Weights of a small image autoencoder: encoder num experts 8, 14000 steps.
Rows from block 9 of the encoder of a small image autoencoder, named by matrix and row number. Rows with one number within an expert belong to one neuron, the router's apart. Each number is 500 + 50 x the weight over its row's rms, rounded and kept within 0 to 999. All counts start at 0. Numbers have three digits each.
After each expert's rows are labels from the 100 images, of 14848, where the router gives the expert most weight on average: "strongest on" is what is common among them. Only what is clearly more common there than usual is listed. The data: rendered made-up planets. In brackets: how many of the 100.
# router: router (encoder.blocks.9.mlp.router.weight, 8x192, trained with AdamW), inputs 48-95
# up: expert up (encoder.blocks.9.mlp.up, 8x192x192), inputs 48-95
# down: expert down (encoder.blocks.9.mlp.down, 8x192x192, transposed), outputs 48-95

# expert 5
router.5:569491454464500465493555568571484498588509475518515550516524487509510446433472494529526454541525521457517505484509387556458436575434583582489473
up.0:539509448515524508456491541485496560507492533612436471519484567516503425629495462513482468470438446498548434450464571504463547535509449528460428
down.0:478509531458507491500453393468546479528499510434567457534408437497523526472450464480491526442556512538464539468531421511559548505382579549506579
up.1:451467544501472483622499485505572568491530526506464462521585523561498528489590416535446500584473493482485512547422526460433502505509586417477515
down.1:536391467458491603380478497563521591476465492522591527519523531503413505472508549466512479518500436514572538438508409526554469549403491620635520
up.2:412570456455514497416558510518524530547535443515472492454580477494482570532512487550507533468564466477565429537439514512459562493395444477503513
down.2:475403420486462537479452481548563474529499529548496472517412544512510566522481426418565445543478515532469494513483445488562468451542571524460449
up.3:490541550422607467441517531526520433532495504504480432499417532489465506467492457573520524438503594577470445478475441501351493523509465522488450
down.3:533457495499597510382587543564497465559461451484487473497502477466457610572585419585548568460504561490529462468473499524432564552495460524518531
up.4:435565483602514415478550537490555363607530478498510529488559567401497516450454494421613493494496469409514487523486577588565480485536562547502574
down.4:457531516430559683540524514558515567453460494514473520489454449506367529475475456577443575466530461553504540442615422470471524520446451542531465
up.5:527556485559592514494526561531515465470502427468516430623540511478442509534514503447548531480512543452454560555459531490512430431464456564496485
down.5:455607523552520462502531471471520517407518478550428458497572499502505526456505474575443448452475603413521459485533452613470476487586484465548527
up.6:497501429437452462491516600584427545437500493544569457454496508495430458411491526470464450536436430587601600517448522433489471597457566548434448
down.6:534455592607537645536523480481537493500449534391471537474538428542427562505447509492498504625422579419507556538509452559512395415514485450497515
up.7:458486555530462510434502456523552525507435532420427456560582555496647537471486528528567557484485486522422365562599457553506404593510510598589526
down.7:479444603408491603474562534526604417481444491469487519419486452504455500522536613514553561514524565490472437551507540465482511527496494452509419
up.8:490553441461521423546594627573538509471494483591451566550523479465380401459484511493548482625531513468483454451465555560470563477510522513504414
down.8:431475496558429599608479346477523534485520481456489472529468442417565469578615559550500617429425469499534493656521478453521514573608451427385566
up.9:479580442455506478456539471588433498522522491527463525483470554474535547591513445495429532436597507516547462477440395486555482489508521441495521
down.9:618464516435443482485504518422487494574463581492489421449479432519530498352570599530462524572436557456474478378497477585458479576522439556485522
up.10:575513600406508537446448486495576451507408462510550471512468492588436569580469455480514497471579589447514586439527524455445534443435392539495474
down.10:483507366440454483600539505459470530515486530527455508472508528518565437500495457542555542526524511493475432504517476612472541514527563630562507
up.11:572500580570400592387512504556559437419551479474549454507578458582457456556541575498512462510558404476590544475468565454477498478545483409397502
down.11:453480427420520460487525455536461478498426564473411525549426508472528486497457384602627553511472580487546580567448515505503503520540544534501545
up.12:475534538550477458511499457529503531459501492473485474599460516577557510450551544544509487472493446533554582572459554519496574513474526403484522
down.12:500428505401507629498527478551514454516470595420499582491437500493504443491537498508532541507533490506460585440496423512486449514488516584518510
up.13:517480485450438533484551394501466461494527501506585528605513528527522490455547522483488477494493483398481490526554447495420484439465593547510455
down.13:486519487443509495524523537530475439494448543490422481507436472539592445494569429593521547545487558566390574554500477427551585544474494466438511
strongest on: full (77); glowing rim (72); ocean world (62)

# expert 2
router.2:499400494447499529475391385491553564529510483473403470511455483516524493531498473523502546481464438510499475530528471417505497481556434552522515
up.0:472493455508470464563465510472492476540490519551533569429564467555445525542550478485549473450408532496557454526486524498436579468627451457436563
down.0:415523540559420539513484404627531478461419577535522510518534534498521481503451481531494467514561489432548589478464488482504442491470520566525489
up.1:556523415476449559493505543483408496527447407527470525525498441459509508565484507540480483610442539529526599534473534541504481446547460536473430
down.1:396499501528572538590516551542582531477470474488501433480480505536552447539533482537576458515465532362460554473432552468501575513446502583417500
up.2:458523480502428544500513517554427540488446348526539572436487554578464580419526539520489477513577504438527547528476515473516483447402521465461466
down.2:447491428561461562420539507521484617549503574524493491440501495521501418536438437510546527443421571537553438428510429458464510484429557487472469
up.3:497489600446468452490528609562519427609466405491581472512470472498566609488426491578534541510474527478493536450453501475548560508530504541495474
down.3:553439519609506452506440545503481487468521492419502542593488504515519456588581465467518402452523561421483505449520568473466461548418580458618583
up.4:453507463590528538524485504577519469488534487537467582466531470470540475526540561477607541532473513484484488509436489529536574542565539453464555
down.4:503516507429538528569608457445420441475483561421497500506503566522492494480487513502454455496509461482569540438435519524512474464478482479336469
up.5:453518468465490558506446500444522523518448406587512460534475578543595502465536537501484457570547467517518514540541438544534540542430477521448502
down.5:492521495480453411449518564538491436514495480448540424552592461458531441493450472460521405361470486485494477555494465568426556487544469379584491
up.6:503460412412521440483553565513439465574547424495526498523505563407521507531456592441472536613509540533546551506577461560540434397544483441518506
down.6:474564516485456491561462457442481531538480549482410546454466427559576561450510497560502518498514507513537531627490585538498479622487488559458588
up.7:397478537533633541547524569467446391575545532558481462409486410468587488467458529466508528529470418390561568438533511446570472541533534459511558
down.7:513589450533462463480457438558537495498481528433474586533478465495556585509506491454468503466445449464533444593499598543433454496502487532457546
up.8:524465514393534433530449441459486542401473383516434504465425507522462557583436471507386493589433473514545485443517482415565533503482549452509533
down.8:425486497576466462467507483571516429528445598534558589500571445476599486483520586479532433481501477497472417586418472542492495477538523527481507
up.9:553482452428586501471499501573501499477473450442513477465505615497552489499599417606480540502513464492530529477491592498557563578377476482509509
down.9:602533440560327457546468467564458431471555462548464529468598395426503491456466533422535493512567513555486471475536432521433505491577442515581479
up.10:508617511528483556416447423516520622457487454474499478568434517518500584439468493492458420447442549470557587439557503484472499451565435576481608
down.10:459497408587549456459508514521492578524537464425533567535512501557516526446475500509448479545493557470408478467597525406459537433479496501550594
up.11:459423522542466557473453576492417462426481442570537542413552497422482533419521591506470493471481571524492426513461515486475503538437548510490479
down.11:497508503530445469534549507526570498515441576530475427545545532492481459578506536481475624484479471503619550517462472543429524550537450586385570
up.12:530542426512529510391468558490576420452511402475550483495535576452495535494447553618476480504517482477544535514454560450474507538489500574483519
down.12:481485518502498474494472478556428400545541530421519543463514512486542492414473511470482533513522491565457504554542379613430486508545442496545510
up.13:481354462521560523431493614539497503407487527494552522495494573521531446411442531536458524414503451457482610534523601584481606452473546484432433
down.13:425531480496503532392444535507485474453458443504504480483483558485438433574475476505590425531508497525546460574492506545444498502502407493461490
strongest on: rings (73); cratered rock (36)

# expert 7
router.7:451587587420540464503523494456500476440531457552489498538495516541485567433513519524533449479610575462491500472398510570475552510445437409553471
up.0:515483464518566493499464496603475510520541527439481545495514531535484491559536469466430491396420509434511464437597635520446496530556550527519460
down.0:512463513512439552545547480563491495491438495494467529521409528431455509552534441531397489538519404466546410512518469447496450554526486555468595
up.1:491511487497441547542518520525545533481495491549468494482467500517391527482495539553589455452422569509439535570484449576492408518447497512474548
down.1:609525531459511490427568542463450487497496442559523517489540503502576537537525481482536485538504463447515465376526507468513525449509460492554490
up.2:518517460457429532509540543452483428470487519563492435529481387388462474473501457476545499480445492525508515472513597484540488605593535508442456
down.2:517502596473521526483488486468478471575443425378506500523429584574510509508517495571528468431449517427613592411484501463464528444469447489480551
up.3:427493480548452431573606606471512481520525549464558451528511486421517542543535566470532524517561538528424558545461568475639464502515498445475474
down.3:477528553399471506472434448551505540488475494433441505458536413549579455428416592470451511495414515417466500461483499493428533511511445576433561
up.4:435474451419547410464487423570566435510392538443576487372447444450580555526468522495535459572577544482456535478530485546394534512487520502462566
down.4:564479546538463481497519543399395444563540455545468469525533519590516494474569455533414515513422457406516492555499438541479558607448512599556525
up.5:453504452531491499471442593504497548513535472476559528502479515470459491505477541531553514505512515436450473433513505504444438455551530417498545
down.5:543396505521519462454533456546493520533544478459605476541526508494493438508440495543473469544512480518555439415505469465528499500508393555556532
up.6:533553548515515506428451440542399486452488538533502575526497556502536484498460452493489514544436506441527548446476551533499585427431513484490480
down.6:457445547530529514553494443508561513503497513559421500417523482440390439597570504535500425534549564600536465539566490532450545589517470518504525
up.7:473480467423625414540451529552551550474519477460498468636517442506500521509484482464555493416441562496514495461572545495472490436490449436578522
down.7:558397562489429454573410487501431527529574495515548530502415529548525492509558536484451479507486515560522488439418482564551531498493518553468448
up.8:536475568552422520424521502467489539487586466525538515540503536535369487501533491575440468490601531474498539459608513412575585476496581436438508
down.8:425518554492434555433517418558500523432460631519436559494496383452461490498554476520517569582461516464529550521476516468506390533560475489505481
up.9:450546439493492442500526413417536475531496500502487500455570557524610526455557567397511488510596549524474504493492546506542517546439535496488502
down.9:486463676498413573447532545558411650461490528443486504476495519543424568521502413543499485527473495468519576493555451474505432449517513532516462
up.10:517533411445473543498499539419554452410411454505453504504503493533524529589537544602424475585450553517480357543494479478473472454584555534547537
down.10:545471547553551567505450416553475505461562463592584342505425502565460562564459511450456460456512521491392430463562460404609517500553497611461540
up.11:465411500562423426567478524529509480551552420604473523469497509532421386524537532449437501508526522576535461504537617502490497528540496411494495
down.11:559523491484588573474530512508478564481449516514561527544455525523499481467496434561552521523427522431612473473496452487573565487408518558492549
up.12:472589428583479500550538459508615537507450494542517496536477449435501404461528510584611437597522420467576558446473476568528529539482529485501480
down.12:588442601401490431401525423430396492463418451511539462498472451480437537510448393491599484466507467442463535513523533530444554577461517468443533
up.13:429448538534474532433470474515690472445514502501556465585550532574547471517469505574500538429497495414481559435456540480397463506594564465410495
down.13:430497483532476516451455472541552499438583522494574572538515483470520516534466466503489482456373474453496561578529390561486490557500422430490560
strongest on: glowing rim (70); moons: one (57); ocean world (49)

# expert 1
router.1:510401467481500566465395389477521601558529480469391459529467506523538508536489481544498550486465449544500507521524454421516536474540440567496530
up.0:436430506426490574601514461464487537503449626481521444434470455503502497477480417443515506507574457501491566517545469477496561476551445541513515
down.0:523445465562452432477440578541516466464568446475556427518538495529539497511534572441577511478468533480470494557435509548533503476528514507551497
up.1:433510450524524574451505624521546458449482512501535514579545564438429573436460483450459505471467447555423517509476449599494471501536469431548507
down.1:470558502525476502525569403555496437445556442515502433564448523475585406583521569494453515456471484531557579468505532450434486522401519524521571
up.2:444460474521510513493511615468439501505520430523440505513509504620553430405478500449555425537438453524518495476439489523483450554414500482569536
down.2:565511522459555457472523476552585510441454559567458493511477476438428527499431506564508514359524500496580562456462516563496498446448559580660466
up.3:514478529541526481509521525550492526511501596561497412461456474516456591508580495457484413497526521412499575465477463462453549490483560534456659
down.3:530517491411569463482524525444548550557560531508499416514485387578612470465467466482526452541451526426443506539491496520552428497530559514471579
up.4:492472538446474557496471466543596465528459431478516552467492559542513527526549515514466376440455374531496593587513485585485529539536491463435561
down.4:590449539451385468484456482503456473569499459560569526494428563493453461600464491491620561552501574514428588503490509431551463543522435511518478
up.5:470562490488415497564522464604524513474502543575556404491426528551436518481402467534551453558469443512446492538510481505470538515544441528511571
down.5:515475454577483376562539463461503518476486445407472482516543518547492489535554602485442494453415506425489414442521541461609469559499520530506580
up.6:372466556511471589538474517501466473508513569494493462426445474500609421496533491432493524432507560483511546454568523455535442450568466547417483
down.6:522460500442552446515550483571532539524561439457561540594541482489459544475488439578508412569477422531589468447577513544488425550488519424544504
up.7:554478522533499499472597538387512527542452346410464461488438613455530474418481529416525467504539530469495511448481543526525528568468514474533491
down.7:482500465432399484582550568495508462459464477525511561515570500493528426497406354511512393540446411546522552569579482468439470445538511461511538
up.8:447536397515577590448543493487514523428449498547539605463481446416440456468463512555554529534451508530476540485490517550578598515525528475523451
down.8:503484557409530556471446502542521499498520449452504436494532451558475541435477514452508480473432513420527424528476513592445433496394526528476524
up.9:490516533522516504410536486504551426487553570472467562413442463512572538559487449456454538444485475481447480483519463561545604530588505480388499
down.9:496451511448530515632518449426476483624597505504583495484564573415459635578477422535413460473561438548492564472468568513487454479519496492455529
up.10:511509511524531506544495503476461529456489432562493572560558456493482559458525517548490523514513476547608493512468459599635544480581563521492468
down.10:465622505440569504481472482574489440465401538516487380492431472546524394537493508450540430607498471510471427521527565576531427442418513494480567
up.11:499491524490538509391478489486487458525467390527472526498516511551553496439477482511494576538439525555460543570544541521464526580448462526397548
down.11:379474465571521526558512446423563514464487526468508465579549452489539475488495434496584452419555533459483510462428495529511508498547431404492566
up.12:411453562431389511516501497543507500511469423526492529537569459571492479465512564558508573517441497623500533522476428460590436504537445488511591
down.12:510575510486409538479481452513466524483413504541427370441498480522431564474534467488460557441471495559445482581479508529537510498487405433472439
up.13:498497542560584426516521529491485532460540511563437483523525429489516471490439554485374460546415387485457543459525571532557501473521468500400460
down.13:502527496486410515490532495490486477574529510422489479475457474420576553493496537578574496401504548528492501559505553483525509574499411474556460
strongest on: rings (64); moons: zero (53); cratered rock (33)

# expert 6
router.6:487379477473532527463403383502535561558538486453387420513456476507507485558512511553499556486441441528511488501525472417499491476548455530517507
up.0:388493367460498520549538539558437454489450519527531538553493440493486542556431556488613466457424443564456416557522409472576498502531461486477555
down.0:478420480471500572518537477531469552453457514486460470425544537562559423495539440497498521529506488449457407361492562500502480524457556454507559
up.1:406434494439473493542506576504498436478620584558487420538526516446518512535485554408559466574532530455423490528603492490467498526564540457523483
down.1:489606421499530471476510548571544545507436499478519522538527501484594488421419469436594535494472551478564553492439461580499470486467453417567455
up.2:553488484445453513451493439466470501516512474546456537499593544510446492567478477566519524521424436540631492519400510549477438456546465551428579
down.2:488514546526531600399497460484517418507439547565502468499554453522495415570512537524544437434519548465480501503538512528525475593378493485503450
up.3:480637520485544448440511485508503540500491475445520510591562560505551574490506495460490484501547501469418463487574533507398500542480546587461440
down.3:550505513486474530447491537394531562402550445515555540393486523463478491531489514505432511520418557481494450463468549491447522528516553529454539
up.4:441560486531527454436423476506492522564554511553479503464468458541493517449601527472483460539595466519442514443446535572498485520458558565587456
down.4:513517480494433521502466579453459470536552416438544600489375516488442530560406606538541470527414554478498517535558502425470486464504495573436515
up.5:476454417532482477514408562534560535460531472474519496633470461442561509574621558449530469458536518470626424540505413468493579418564457537395556
down.5:529533615478571539478490420492513572546544504507473501469549448502469474537473400618414567466494529453515620544447467367447378551508523440549489
up.6:502550524547533526413496472465471488394518529574475454519474481368540540607538507567405476411540457504522556471449519553500489524553416519526426
down.6:501442494471481539542541512572484528510525428465485467536463539591525594480483443540540497478466563478528489492542439490507518506500504414468541
up.7:492426524494455432471487342460542521480515485463554532510577558396450451504521548600562518438524486493505473482492566487513616547505393504469521
down.7:437513488472480451500506536499597463499454518454453402518562587487534460510593497531585538459513464499495536585442465555414533448523572550593452
up.8:489422527597580462571525525501537457501482578513538576562489454412413432436540481512520482426476427507495429515427563539527513468507610462392540
down.8:482524548483499461428467453507476443463436523508468557500595571611577479528474405548451465481476562432595601471524514510487496503458459520464518
up.9:453513543430477535578519457456531451445525580541521547521483629434456445489408494497462531480469486462533507480394482546517512538554467471568554
down.9:457495551549412592491492560645510497461480467550523356534490487525526497539419495474584443519490537524546540591556444479512473539389482518514422
up.10:580416486565469491384515436512524530407622505538538453524610462503510462415465437524445463503456474502594509476521531454459494446543581458466532
down.10:504471404462500474508464475605472510466463550450467525529462614482568530513466479488426402427493524558537540458512555507552510488451498446490517
up.11:489432524495530467525466555418468603567523510446555507519539463492490484486495484399518558476495472434443568366472538493486572547462422489454597
down.11:522564444477436515525409474553461468536552460448436506599411386453538498474520439430608509446497571469436470559506550549496474463493453533476521
up.12:531493550497514491376441512537504427495520469446482554405526518490520573471530574466493528513485566522466495567544491533497427563448485514425537
down.12:566441540479428418513547437487550532514498503500540508463504515537521454388495557520463549508475601495603515445443468512544513484535544528515552
up.13:400523408494482398437418504581447564414460525567492548519520438517494513528535534422481483461528525501500463496470546493521553450482480526410454
down.13:495470461526502606454584506418568500510516528442531434427428542428436461495470536600536506511373546462511492532509536422513571498467491446503507
strongest on: moons: zero (51); cratered rock (35)

# expert 4
router.4:496406489578474535570531601483521452551532522466463518489478488425501438477522519453500496497511531531474502549485655552499509569499432436444495
up.0:527490586439403534503465564503444500509471525504605417517495459443431496504499536540520508504409571427497584436619525559527503448475512448542499
down.0:568470429568600471456488425547512515504465416450439509448547550478463488581493535484539472530595490545499390534442580488528475548500515525429537
up.1:582478486421421483478465461502507467442505466583447518453555548559548500512578486561445486587563461584465494480544487434447453493495506488498589
down.1:516542548549485559558527501473412507561578453495507526425551504550558473471523560487558454518569502510475563560450524489430517507532471517472580
up.2:542590569450434504504469511530491577481454491460513484449432474475615474472559429438491467483508592509537527497544551524512572536421481627449496
down.2:454454511430651505442374443435534534417449514494473454489477460510428522459534531563471581446499441520505490601538539502543486488480490582472623
up.3:505482503535588495536485448493512561592512495479530513496440538541463509418518443438575431477480404568422495586497508455352552494534469503475519
down.3:513435510425541586393510487511427520564453438552486576424489566570438458481446407429561473436478469568477550513506499443496562527487468532502494
up.4:491559530615404552452507529574565457521503576438514535569486514571476545462491516484631539541497485505495521432537625452496451438546469455457566
down.4:542388523467635455449505540501452490458513517540544510396475506469473503487449531420581515386484419500445501518488475541519537593436472577525505
up.5:476469495493472448583532575485535421466441430561465570471484389524468487500462487407453565535542622557530524455473414496550529491429562487479483
down.5:520493481462548604467494480458508517500584506461589414486500599436494460501558576598628425440440392503428494592489575542467592570522426494494549
up.6:439578494396446483502461475447483519507533481514573436479434480358488524455498599506514493451547471512521497511527458481532544530593525499460568
down.6:427542498511440572467543594497532382422575575462426554543481593533399484573545521510514465392494472552570457521477531514435545486463516491568524
up.7:526541488515465480427470592544531579513556502439482544413463491427422521474501548459565465515536466491492473601517497584488463508405536423479501
down.7:359471501539481520539610456535567429504480543593434536549525536432467448535484524468533533511503580540500432498486439375618537517613518563460435
up.8:482586466397538620518393511530449573543489624470476516465470493496547537536512406547472558491502451495460463485536492461514452464483502505434454
down.8:527441402462583518463535466415542515461512514533423581484512493495584436484527516490424523501426584452534489512480519505548533508487506409501526
up.9:608568478475533603478442488533451546453463491460427496543430601562476471506450481466500526444510492508439493520483435471515424541398482503476482
down.9:425436393541587475405565466525510519522519480498520495462527574477504545536572472520373560509425499433584567491486439549504509406665497423504472
up.10:433538461530456428512486571452461461533500501549457503490583534464430459491500526519605515507517453481522535556546534498600538568458572576532510
down.10:435449472404481534512558484569522524493477510422537529505435483466514591422441406611549523387469506467491502493473445479522562459541559443495417
up.11:482448501531456476474527497502543522500404547441491529572584488439519492549503378492550498505424420548537418488547500486488437414540517492477532
down.11:567492515404549442484552477453499458444575461585532444483562516540552463457464506532529519427515509402535564411473428543610593587520523449596400
up.12:513461489553455456485509560460497462468508449579396475505575470489575454506483554554561485439418545467525535501407597539611506576484396477490574
down.12:483594447501511581470510525531511532505446455384519433455443514537437528541491484444414566492636508549456531499560431484441477443464591438522438
up.13:499510461503536504545577529416507474503606503423505539499509509601484510504492523545444555524491491563549431428518482540521484560488451536512427
down.13:460470538435534461425461399517499514518424485516516448493479529472498517521535508513506443390528504497482627490458463435477564463551537548477538
strongest on: full (100); cracked ice world (84)

# expert 0
router.0:534583555536529476482556488571505454505455502490600491480545476464509462479451494495514550509495505447546524475530409541536398482535508581549548
up.0:501442505420503474491434516409546515558575505532537500522525589526564534603501541515496482542483490467469524455454429473495527524495465460500534
down.0:501541617544554421511590502512501483499531513392405509495472541486419458542513518568514441515500499468608455507576491600521540492472553480527511
up.1:521467518509452417538479572504472556466532506560491463420519453474509408456386467492476476541538462566542466486472568480477541472500465405522510
down.1:525574504517439597505448481590504458507524507541483543485471438430429535591598417554480563479475423477536462538615513560560413529508466582522518
up.2:462498504515459454461424441547486505562530475563624515549493502462602468498571501476505570523418489516489458408557489557463512485401490561485529
down.2:518539516484490515435535523472596543455469478459421509464492526511476531481467515620533475504605491441470564504454433510494480513554513487505462
up.3:447474561558508425586557497445449502545489497554372501539498455457473499528520537455583502511402451488591489543522538568603513517471515499498487
down.3:481447408475518596442403464538552483429511448482573510546524537622527496538467457487516511482524506493367523413415468396441537454441489502487460
up.4:549477540502480536507596553482506451476469404567527460480546510484493528418461501466499548534521456549430516615402443526462479562507452522525489
down.4:542467517404457509512518410423502496593569558407608434595541487456501530520478518509536526473518492419534501566505577441505503510551428525496496
up.5:542556457527443473590547594492474494458509519590493519530551553444514433509485528530433501510427456556496553442546522436555533469456505452476474
down.5:534375527489478602359466448495484491574537499513524442459458458542509457533468548459540571396503540443527520547418496492511514472488532537481544
up.6:570516487464531475507531420433486424514447457521419537456523529454449459484420542516491498528444533389549520532472465536555525515531564443468488
down.6:391476564548394526516614463512463549444489575452534462595510440504433472529553473509451468477479468617518467508579483556458508515536460591482569
up.7:523428559443491427503619494438475502484472537464492451603471450500440580494547503522565512602512509508521493497549513513489467474557506413482549
down.7:456499477552491624501511550510462495542514560487466529401490496559590486549479415529518497490473487510476496472522544546427458511501426545418530
up.8:449550493386506433406508452464515462554457474469478453415480498427441481627513531500507463474520467529562467499495469497417441598483514530439497
down.8:550572461440499406455554506470445470533506488538476502428476565513538521568535534362573494474535445557519498477532423421358485549437564506450515
up.9:529387461490462642467440549496431508570441395528595502426510605558527555437465543432540419517516512477492591539459497485538503456419450509447551
down.9:457435528512536451470499505476479471516508502478411506548533461542443455581534457494543418523477527559408476540526455516502439514503502559513496
up.10:554492477478561432521477479518477623496493569495506469584528462408414444519569521478532477483456415477416468413401503544614601600469502595467504
down.10:530469504526566616462513484476455505435547420539438496456471466491516434509395432501417585518549487529525565488582441375448447389527509471518518
up.11:462503525542518556571592524466576424591440518505546551456554529395447468475511524476462545447508524478479467409491606573535591515510536521486517
down.11:513549513470488464465493544519566575494546468535485482518509486591473536474425427424550510497504509479354476525537467452556487449504524512539441
up.12:443495499444476501565492551494566411546504489485515512621494503564490508421495530553453513546556503411510461477502506447456563497493519570472463
down.12:436510497508517489369464503439537539535491492549439577478525481544640486526536529455559456491471611484448495407505500503501487427547491457467460
up.13:603431497477438595524523502533473501530484461434462511482423545572530467434525444535481477425444510583500545601572456482426533576535432413482489
down.13:550464466480548407536442403451605579426530583461456512526478549506449551476572477480476492461483494491432518530508434453478514457487499498483527
strongest on: moons: three (68)

# expert 3
router.3:412386486488500535513448420494491465435487470529378381536500488532507497577557497474520611517429477546526534494527464412590506475532514478535486
up.0:499378591472623499490518456518542424409443469414465489496524466501586516465464534565526570510493498488478471568476516455457577527514445506516484
down.0:436509524582542531508472463447506549543447509561444453505488500467478555444466619479668499526430462516482555567512451485557480509436414520545515
up.1:472446576474485523470539481544553413400432525570479565545535504435476523480502537477503600495485486521550530446543480390560463498539509557441470
down.1:505442497569501490585494509508482477483520470532466484504404441521489521621511482504491477436533543501535486573493562475564503561534489460489466
up.2:566445450481479416535622477492516473477410466474559487518545428507461414455502492577459494502483501520487402550450550468514476457463486465453488
down.2:494540525538584552523483505516514537512385486556469450591583501508532460503469459372610530504429519555505465545574462473536430526488434507487558
up.3:475468474452590561501543428437415450519444433454519469549487532444578481503534495501505477521489556471453608518515577492409487512489501491588488
down.3:535594481494573410447424525519486467487491456555513445544537391505572527479524483474467566444548508386528533416512468494523492508568463437503488
up.4:456443509544508542550454448408501447463519522551528453473587503475581510557483488517481525479429531506529444501498550466546458406520493515595464
down.4:479603455523567434514475455491517643588550472501502510522514490487411527541507509331545465498514511499452456502515537491530565510422520420522479
up.5:535467515504521482542659493457360470501457449599513556500543429423521463474481499456450489518503582467484369547516535541592465469463481534507509
down.5:506504515519556498530423503513534453464466438540568450547406480464544560508476451504531512533452556521493459456562405508537445579488422536470486
up.6:525470544582533443555467497402461486504573511427447540475533499419452488514530576430520530458530423512502504550515581542593530524493457473416485
down.6:536463509458451466460476472528511535553567565435551508581498447553601495485544470457448446467435551436440480425484506498398433482506458498492569
up.7:411476433483488554475501573457415548543465449551499455490551547526518511521568472577470479431508494545400536453490529436526457501539495472606540
down.7:432515520513481370485330486511500532557475527506541487541539429491555492497565508454477418456570509538526504432421515483461562451454499584498403
up.8:380448400559504434605442492600557508438557482476521471558502432549464527501570458518591521397513425451515512453559528515511563569441471559440536
down.8:520542580428581480471507483479496448496502554553461466450578457451496455426471558540524544554544529497517578608481441486463553423558588547547429
up.9:441396454569482586524553549602433553474422504507547587546479484488558496542536535562513427437515524570523563521580486579532521451411534456619472
down.9:399493526485488536555637504428562414489496486504476484513445496545431502625404514629506468488458513469536546606485466503533476468474570448540433
up.10:475557471515504464490533561596408528498425415472528462499473407603555561431536480535526537471360528494562501368549467547477533450554549511520483
down.10:478494451476512559462505566565553551471427492449528491474574490474513443580459460525538556457512483498425461516398575550499573478426465557507432
up.11:510465517416547474640494447517563521536452507517439510522430540506436550547473562510570505527447450568381521474516445519532504382595471502572485
down.11:514516443523573414505552417390568457488509502514525541514501461451523491557436459565527538557555574448572502535504488361480546504465494452474448
up.12:453521531409466537465497475500528444473467479530526557467515562500507604450482543507531488441413465417534562529535500529444515503378433468465529
down.12:511546529535412537500458488558520427504601430476474478512504461448509493521565434551453460515513566521482567403475597515485497442490454481592508
up.13:419458472423486565560451473455454461638532323545500620462447493392437518569469416466618519527437452410471521486485524496517558530480518484564525
down.13:421399552548523415510567507481511523453500576486389459521524510542488404571500572481561508508519593465466546508484570492505552442501551521515429
strongest on: rings (100); desert world (33)